Weights of a small image captioner.
Model: encoder arch swin, encoder norm rmsnorm, encoder activation relu, encoder widths [48, 96, 192], decoder width 320, decoder activation squared_relu.
Rows from expert 11 of block 5 of the image encoder, named by matrix and row number. Rows with one number belong to one neuron. Each number is 500 + 50 x the weight over its row's rms, rounded and kept within 0 to 999. All counts start at 0. Numbers have three digits each. After the name is the row's rms in percent of the matrix's.
# up: expert up (encoder.blocks.5.mlp.up, 16x48x96), inputs 0-95
# down: expert down (encoder.blocks.5.mlp.down, 16x96x48, transposed), outputs 0-95
up.4 105:543498446544597562504477471481479577428554496438495516514464500431420591452583471441537500404511528466500456582479575469512524593502534482387458546472483573608530502591438509533501572469510529537558511459493500485436538489467462495518590413430529457399545545517449490517455559493495567440
down.4 119:572550443595519461572541451378466492599457504580460585569461495483474521487432503530493574527449544366493485485553483509506464456550546557557554472473592488471498528469487509577520553445452432530556529429520422568513509513538514462415557526577494578541537476539539497481446553408537483492
up.5 106:603492481534582496496508467476606456512483557540498547520475554458581627448481505541513512492459458454420568460511579486459560492490536508483553429532487502548543488497361531466522437521533554435483522485579561485491496423544479579391516569511559523469487560484509437530513634423458487553
down.5 104:551508481558373522499560460464477499509538592509437469567460482584433532568481531428498502489527498469515485519482394493607406544513526407575371534514530495503574546469496535479506575507466440518507491516550368557457506500469440532499562439519523527504428514487510505556470576614501440466
up.6 044:518510487521429484442530573525486471497449525573507556419598614559555505518388572454525438455447508468492501469507499481546517393548522511525591472505556550547517410452567538429408454503537526522526447413424513484535420533520557523486483482503648448482535534504497478397544532517486479480
down.6 059:569512507410493563484444421499433416511529458509478458524548479394409538516512483518578479532530375459507503501496537431577618485486467474563501468447503496598524451477506456496545529519566509400475422512423438439430496465494607526463532467478545605412479489531530469523549500467537505433
up.7 101:522566534492519553469452460591530559569415478541467462424536494477537478547526454439470485456494488535534535532462474457481506509561553411568507502399483511565491469554549516478552500411507503465500465529472468365506504492548540609481433419482550418567488547651542560553515465395440498489
down.7 098:474526424499496479448542530563579441497559491493491479522513482478544515473575477496558521475432514446530492590638548514550556563558571535518560464448445496444482552399433473491430485494476433634582500557447493455529455486509491432551595553520484558499443413379521499517501486418526473518
up.8 099:499482434458515469612514567477451522512547427534449502423488463444429445533525439450552489525544499549505481536461480510505475562383521558472616552447479396493516578602444479458509490457512578526490540477539499475426479462509530459427489547556502525458413450429606393488490530583544492549
down.8 092:419519486571527546461507481495477506429515515489543553514436561548515481585493590436477530479498407455480564481407472514574513464530460466468484442576477476475516518496577497497439462560624473491504497540461546546499593590487483515525465477496481403469600499566328475562506506459405556495
up.9 087:564580501411432506481460514450544572480491477496497489345560483576471475456479469414533451464505635476461499556511402519477560488455517548430505501495557520620507495466541507487531494515500466470472533397563449493540551516533494566537514460467497597540540473458586498501502478401402577499
down.9 095:459532490610475550448480521521589488464507430581446466494360516413542496427600535541489532479503394471512519530503461408518544559417537492610439522487447450416544516456472470474483496538459491540498543559517507524426531532495551521555491527499520457539445519436491475434487581522586381508
up.10 103:596484550473460485536421602472523386449483512467529453497515504498554513447536509570409523525514467470540525455538506478513532484510506347484525502519604499439588478593496456554509428542513490539502536580477529436477395498446565493558525544538543464478566556568488488532482576553622466560
down.10 111:514496445515499527503498443514458594516469565474429506445468477418481439550539500509529448490423515568502508508433466604504389624462467569510504479535518453601492501557542470501482558437492492435424414554463494554453562483482555456487438490415621579495477506380576497554502553511497468511
up.11 097:500442503483516531508520514465577436533541369598557475500510486554453519502504419492545408555578510523512469516548599477572547608515478507492485440568538496554462517512540535461477552497526497524417458580538564513399611511418493518536487526475479531594503516371518574453506485587534520545
down.11 093:527442494497503451571462530549518505499472521491463534444497573427523497525459564465499502465523480344502507511564493424504447503593539422515402521378474472511496475513524520476417403513449528515612453439447539406485496514522465578412536431520514425491490486592471500406523507482440413547
up.12 109:537569440570555463526524488511468519452579522580594434559417521541486448448578460492459524553530557373535577497504555475579438529523497518465451519491550552464480459520467568441435449542559454583489472481527453520476373492584507460485536535490520514491460479418374481535520474549582489553
down.12 097:555553436476497585531435488441531534494523501499457528427482412471377494533509517551525481431385507510544428489509552508408508498506461566552471439504559419451542567483454448481589510454482488497564492418462498607436507478487558494568482503495435435534581558491518560494459562459437632491
up.13 093:478541491514516411536549526486455526525488575479430455498486547441513389485539448511512519438490499490479564503512578450459470470554439480546468501524441508356502472396503484530502496335387515476559435513390449496605550506583428427532482527535534487573540545455517483474491538540499516542
down.13 097:588469479433483517396448471461555492412506468471529539584527464430427533583558435518444437515432540557543469478469443567461581502497532427486572476527547491593458469590515546523480426590484474510566514534479553467483460470483553548573476488443429529504467531529403538516536609472538427541
up.14 114:534526493483527563491516538530499507483548544480416571515437454426488483504549524510436529608588554453518523482524611520585572577576514540481514474501563461416507478572457502467474462469567588630519503463597476498436556480543530507546622515478539520568509477446507546528529508462576552601
down.14 121:560455475484491542577466429535563576513514484476441518539426432413456533517598483472393540525386523546533469474516581556495576440475490506563450510444476454416464534515470472437414503455496539488518508432434439591510473496521606462429487491407537525452535549482489501473544447439425417516
up.15 088:449495462515574518556453496439446530474533532440454438436571483551467504456482481507462537558468459578623471518539431459449471479420505371465491563578476543577570536499489536508394473563530492534548534528450470419514561570475481549514520482487526572439466499515457503421588509554374479441
down.15 104:516502528541560486498494497502555429488576599607529526505478512473540518481455527544415422529550464415471397443513481519475414529507511446478545450551554563489456483521559463545534461475476428555509415409547516497476440557530443425445472453514550448525496478519476553633436567459635480522
up.16 093:512556539492515425512477559487497550480478508406510528491526452579475471534450506502515524354577426544570515496631464444426511437487339446492452493559466443478521471525474569537520446536553472451553413463553511467559563503556434509474437453532505519523449454479424547511494582490489427537
down.16 092:573532497441473567474513478464553411429560485520521454565501531514410550540540391620581469431561523558521401532444488506552487467461649413460512536451586515504434556441466443517467468523502506513479530493439556518528466464523602456541507475448439546490491474462523449501509538525586544484
up.17 101:468530496528376591454531489528486485508544467489528435488526488489517540535384526520472376567496512609585462484460516512485558505403496439419488550428516491504456539562471453546448457517592472545556535453574556466449579528426441472491487539473456499459555590416543551544494529500590476451
down.17 098:494483543530547601476419482482482534471412489577513505544497526522578524419532439529471562437569561389503506490509521521587515554490488455469471434486497530478573396487499486515570466533489584398459588534487437571556529552530600480534490470412466522518491503528622490528495378479538457529
up.18 106:441427465474576475586604457469518552475539423518423515592439449507474469508473492501447547533521546511466580505566508456459485610467495533485452520521560497456469413590423434492414523586537422543533479510549435477476558470515445480538524607465482523530532537503454565503486592600576482495
down.18 107:572546477519517573478421499498489465543413561429542498529511451478460547443529586504505490417481533431495473443481586538472413505589447450502550469468502536514578572491544521533453489426493507458529477474478550578593501463420493509546495499335570519552471466551453519526453530379407518471
up.19 097:474398482509496525485499547479491513534475497489538626470551531507596546525531473393613433477555521518506446557535452556535504521500419471470521479422561428509416416476486501439433539437507607552508433444583495432447500520525543446490495489496468382567525530509472467531505431499521547382
down.19 098:575542469463521490553493505558525502493483556543560515590526549449476581452419547464500548501472500365529518451553475471496500469508447488490532558576512549379478586512523499497531550532540449465404541510494540499460474577545535577468638462613435461481482452503470509439559378487552493456
up.20 110:542472459453480536520441459545427566489506563452468425511461513468424512479529517475459478439468465581434480481562493490488587508483518413545350569576476493450590504575457495585419474563468526699484505493486500455485490491450515508576502513556548554514476584464531536513501493553535533487
down.20 101:523552535521517427542464469468458379488445479466560585524570497516514561584472514531513477565388491435478448513459503547432465473490465617499609535386584553521463514517488447536565518533509397433537505496550517468547453547511500513429497456428539514449450447557513526558550473387449498516
up.21 087:388479504497420425478500526460528557493601471597408462538493565520505557450524524505508627491508510488490599539555471451520563525546536501599436522483445535437599514521557449405527544520483510580478528473466406437543462527484513564559576539486467507496567501529497425481591507505468420510
down.21 084:521512544415453520485522503487456382490386510408534549455559393413445454480485466483411480482425573497491519486481498448510483435488480560505474547439570531472541533463487504483412481507518441458514372475537517461508579394537583547442436496498523415517401498524404546542539492533501509497
up.22 101:538464452478472457497445440516478473484517507470517507487405464503457520433486424547543462460512537562578439462442503648437496473468468416419435436517509515440476586475484560519477546535431523455605525455503497480426501452480541518448522373569627546449449474479465445497514521500512384468
down.22 101:545461622540560580521461502481428581418480501574491441580611569467532495510436529499478540517490436468521517563487495387442416545511534598540542453563480513549510469506474533471508500418511464576520505423504487493533504501570505457504511436511439436584545563489571493562452523491555550613
up.23 086:437615467510524518463453483467499423508470452501556428435560468463532536533589568544508454484508578517453489454551364422491530556512528445443502558478454500482594540584462492495528400446535526547563461514436546360499540524389479549529483462445485498530429571465521562524514492510484454476
down.23 084:462524562422423428497526501590561458511455511530494539514466398526482516474498453500529570418502417532514541579466573493485427551482507507536490502493607504614441402526469480489441572589491492525431556529456467598509479511590463484516542483503510511405552389530529469531482575567426520458
up.24 113:518541497535520450428514590528544480487456397483464525551492498545604426539467515555509480467437508474577464445554544559525497525496539460516428420532483505543516571459658450467551603445418499486535495480519588492501541531488457454468565440425559524499636441521515520432420508444512492492
down.24 099:486470556431538495502527440521422611462563445489547431536567525551441506522467436502522590497513531570524464564547457451498543451541518572518570489525428428456551461512445582447467392527460614496467525559542455487443544517460516549461404473536411450489435560540500528502479516456517407583
up.25 093:558409582454454480545491517425475501525553481503496541436547476518519434483581424470512553407466462481434483473541450503443455460430353494549475525513415458539466461499484517507562474521472506485498449586390521471416544511471529537501513497509420458485488481553517492508600376595442599517
down.25 098:572470481570475451471496495495547459494501480611442451535486574440474508503481470505464415541559533588505532487432487548515448545567487450341495492585576623458486553533503413540511450516524537554514519463393530480537464547463469519499459547574490551532481505433478585500517629501522457555
up.26 088:565396575498506553492489517484547574551454571524569470503443462558411534424462471490558498501516505629396543564446495511519485599515474520541488481482498543588504436483505501461485543481553442460426541514490483452546499484547580429571409558557503481538486589527479444431376487531536492562
down.26 094:403488361458547429556526481569450505513523468550432513563543470409513454523509470543391565471451494539481407454508483531441515511476540444474496513380472574415464606552529489498499515537503491582596522440448507525505463471467558498539552518504534600553580456481496522511501391536506525494
up.27 060:438519440565464546490563440466552553498494607475492541461515445513535530551522433486601500508426441459558531551404498467471489514538439550600523553596535546534503423478533539465380462524583542541451462484495435558565522483528525506496530507473492493503529556474595480352536514423529579512
down.27 073:502494487521521542500545587448443453577455489475571561457497560605558545439467575498532487449411564455595580514467509499551517497390469500386504493516584398444497473603442545486523478490504494476510452461475422405467404458470479544616526476573502513550513500501461537542486513555494519479
up.28 126:458503438580577579561410519438491589468518500478451485571451514457433469503533526391500575533478519478478374551499508553495593504573582572449429486540508423465503570438482501499461594511458500549527457485522474471427469467549544491516576536517433515486460487621442492536543566424514492489
down.28 110:589474558513512523557550496529534487538484525459512611522448407495453560461374517422554538568393493512442504421528533543569455479557496526529497502485517503499584549415475560519569563464534367510426434405529469591550500432549492437457485478523528420482472531561506504459486495517465533535
up.29 105:461431494489487458584522439534497537440540453540484466528491503497546447595452475445510471512501383546462536421532601476348462510419440473510578484421489453463563508535479523484496485524440532494498536466408423448494559567511492484438544492489494524588451526453603469515541486587383483548
down.29 112:472471502495478468421439568525593471435467489484539522493482545544518551435480483461455394467608548429459509539518494497531507499561509418520486507522495538555406472521529556535423501486483461499448513528558542478471409440461502540547583432421420468556616437539417597471511543430593475427
up.30 088:530473474440468597470445597616498516477511521509546455609531563485506526476443414522550451502535516583606495431553504471543511513510441450531428627570475581495478469440544504563484497519489490589538609511470544574538505569556453443527513488562464501516515484593450523476435475508538547547
down.30 101:370521491497503540500508521473508443567579429538448463394520512574557465461501463514482460529445487518510499474448531497497481595492440515463514463551495553626471518570553456518427526504411548417485520468482449416489436493491515573483566474513555473558442533443421383579466447469531615482
up.31 124:522468466522600454570532543426476499579548494453527548474496449537432458530513487559471580543477515570589504567502456537406437535461469485487529483441516443493384518558552470482424511496558462508552588413464477551459539499490544421422431446576506493497401503436585528478585491496470475406
down.31 106:478485483547588512488538486548490527385515484532489515515488600523579523500520497499636442395508365385489537474529569428499558478463616480488483576482497465454528488459465421503484504465532421495447471529545563515553523496435486495459476430468509466539523547612509556551549428447454488554
up.32 110:543469490513483552492558396473596590579534476514548493565551478530460509504570570445534541523525494440468549575507612506558470603526473514456526480563476573489492550493554562479584594531476410479469526432566460554560525542520548501450465458625535456433494487403526531519544439498551523477
down.32 098:418562470550424503511501585413510522444501500530398442429468461535480546543506530569517414440410574477568517490535535421392537465442513530578478493396518416483498503472529526538484514524547415467491472500510555468524536524409511503506556553466439522569576510614514501445520483507412522583
up.33 091:551475521573407324516524448447475405391569529478560543503557481457522501512425487527603491510441473504519450456491510494482432490491553458599462482498534487577589587432561521526453484505530533511551457517540477554503445439481522521435517405544467475441538501494554502502433575506430441513
down.33 093:476427547372512454383505497355526465510502496506397466494556518571549522478485575444533554499648552530530499514446440494537454536484497470478582388522417593502562425500554506561498504483436475447504515540507559514454575486539467514510532536535500507569484492498494550438515587468506525505
up.34 074:438577528614535494496591471411485520485455457533538551419563412513547443523504486507526593568430492463455435419511476518482418494534492609544506520504442508408575490487543463484525460503550492520569485513427504503538439435453433474571549535483493559476459604558549592534412567519507496497
down.34 075:601510513378525491443516513445614554486530483512564498483477406504418426530447570459438473510446464431502473515505531460401498562485520503519466473516502569570492492481448455466482526492539429540512582451492397503544525497612536439599432524473559600573430508520456554450495520509420511498
up.35 113:521528461504526559465449494544449503606489473418464524448500488477574416483507519623561535485493399396491421397528456438387466411456494540544435550486481563533566520528538488535570512520622492438559545532497519475457531526487581484529505427511490502440494540473572512546478522508510435586
down.35 103:503482534517444484526503417503491486535512505567403457553468426541531534459453508447429491402541484551481515572457463570609499518537552504477612487473478529492478378498519486521531551453405554534430456505449459453525502532521391502465494500487540513451634355523432447463457522527492563462
up.36 113:523447597503477538580374512519466454486557585457574545529523547479510494482499549486464610501438525441492381524500505561495473531607581476482518505473562530495429543506472493472566544543404399535581522429505543502500567419531570492505554458478519542493464486592470407478442543487561503464
down.36 115:546522471525570483494507468628458528560469520546472572544520440461492449522511536483546497505478504511541573434541461425507601393500386643557573501520445470465555498465501553502455501517510509515466561547554532519395399621533421506479429593503486477447511508502521498553464529455490553516
up.37 119:476445603564480448475482525463590484416424479498546397472506541425621528517504549503514478529540503510505513535559529518495534575474544420466589536504515466491483566527363655537493445499514552480461579562497516482504463480474481430463474544474564492414500461508489481611424449473526533528
down.37 120:506561408475518429495529448563469532471447586455461516540527385620470466562574454476487478490484454571508549460504510569524449467476437523563397488602521559503463458508694471471465480544530531484486522505486465542415505442475597474490516502486495556450537472465541498582463513478548475460
up.38 089:494533509454480512494456420470500367509345434533458562507461546522483476439514496495509458413578458492581561507523538513446526478462496528400456508530595539585495512489518498431591441604435536438548433506589525527502495500530427505561519459523456587512574473559447522469541481512505576526
down.38 098:407480503518410427489515526480499532504495505517531468501401541555537492494582537547362531610466485467469437582461498497508417514499503463522436470555472510481527475473516537514475519475411522481512593504436576491510527469470562456479402593612451474603463554401417500518534503569570471474
up.39 095:467547565500403472461420552443490435535512519465506556510451544582457466495501531568463499495424526467525434523549540477426527436538515411501521517494524482439481660500456538425424548560547422521514403486652450438436477537456569542464578455473482504550494463530502509473503521438533528457
down.39 086:530543482533561543575464487604525454529534570496397533430534551460501532483607539392544503471600536527398516426597485572576499434427575497521504498468507429457555553490491564459448592483531493514513498511491554498448445491458557414359508499539514513484536522532437476485552508485485512522
up.40 109:513432572513532430505459451470656552560447459517556439589438470586557503522533538551572495512503491538571500479529472485467502486477508514495444540493472508532425545454460561487541492471553551442498490540572375490375499585510552444497419521570473484433478588519565469543457466426539557477
down.40 112:485473505494499549563572527534507508435560526505502469433532445467556433541569558469512514464535419528433510478568493418535501488463511423472486515501472527369491449558538500484489485424594455475505422508511526444570487370535524542548587587576550558581559455513502468474440511586399426542
up.41 090:494562471500441437430410481467422476518493596410417470514455471529456449452493425561489430523489461482528426511449586515488415532541547559402490465545508479588584494520582472542532501465412579528435607480509538547562454435491447480513486562505496503462525456474549485535507437505623479521
down.41 087:499457500471487572551465492558520562447502422516601491516522422444499479534520459500518519534411464481506396519518518564556531478541502492554467493491554440461537382445509545467414572514538445393524522497423475536469456529532434433497411527560535494555504555498517418438390389580501493583
up.42 121:498418549520485513439483512485432433509421560504539520561410459423548376484541538535463502533487488484475514462540382453558495452482401516552410448424534549481584493535489545466518446438565502491512513459468643486464475500469537553510414557533564498512488503434474485622522467556532566502
down.42 117:440561461501491497583354496560500483455485497500439481431537617602468450562417418431562483470483498581447513550478499545451468561497493468469495529578503477548469439551564492550639579538479530540559499599469407528561531508539484420514530520452536495477487477477559534443456494492491523506
up.43 123:556441499494526422542543530444513463573489532507573489599443533466530421502538502454451491535533597485596571570591438451534539499441473462578501499412496487508546491465505470458444468468518453481528565451547535523372608458499551485474502526471453443509579485441496443572459533536632550470
down.43 115:499498568480525481547528487575435526548444591390462511460468475526470520547519486587553512495458384549463524449492523518458486463623519481473501594572551443475496539566529530529604476493509569389501459471390447577574498481528481540511444524564497497483433508532503589465455407445431515476
up.44 100:532539438502503619404526472523469536494532437430513563602482535547458466430489456479509475482498501443615434513492443470508455473433426510480512536526493606479574504535506574549438595566507425513563519521519471532450462554594518484529502457499586409516548526539386529530552579486460563477
down.44 108:501491476467545481573459540496565477525457542437604521472398465425556530416489501521521517485492454525441439446511582500354545494485549542508541363527532445561528591513429501551590583442432499483437517451468473521543549448491495434421513551535454531565546453487460524525486564512568490463
up.45 099:480546483545470398444550556544468504570452484538455495471550398425454471562506507458557492458506510492440539517417526518475415490472470539553529495490432435496539515475493532509597536429509519514611351505467589492533503418408429467576365476545497438505509508462558497552517547484502562515
down.45 101:543494477483462574484414388451552515532581451531423495503492449537514579516569539482483487514441430535445427582549520494489563452523514485503447468515443540452395406551438516480489467530466432528414483482432466570514621412487531448555559555458563539516432521528523544481502462456408425502
up.46 087:530478475594460519491422545420490590536439458523572434536514506590530585500485519510592498429424411503503528575477392493538561444537454530455505481474561457539562601443477505516576519490468457450403519480559529462561463451574505491552494554556407504546459449436500496431483466521443482439
down.46 103:514512466477510466502518526527397479442440503471438546470488435431469462512494513575432523596567526527483429489532555483577502658428449477571407587517453456375492527537540462500479444507471562537428466450527545505408583539491483410465466533534511546394473496545518470555537454511496486487
up.47 101:530488578510397522437525550500508533468526461568534493516523526547543445503530578476533485451400538367517449628454515480541466439497479607462521460391448521514512450602480463453432536398461512475537453492525568588483469545459435409431456474556501496503492540538483502446569441532506507511
down.47 103:447422476483542504606511441511558472494529517510513433484553575460519494429488382471555658517541478516529517416575506451489553527332492512521459580491525452442531564508439515499485495639513501488493425520532515477488573478525484501584503528528491464524456469475471606550462507496467502439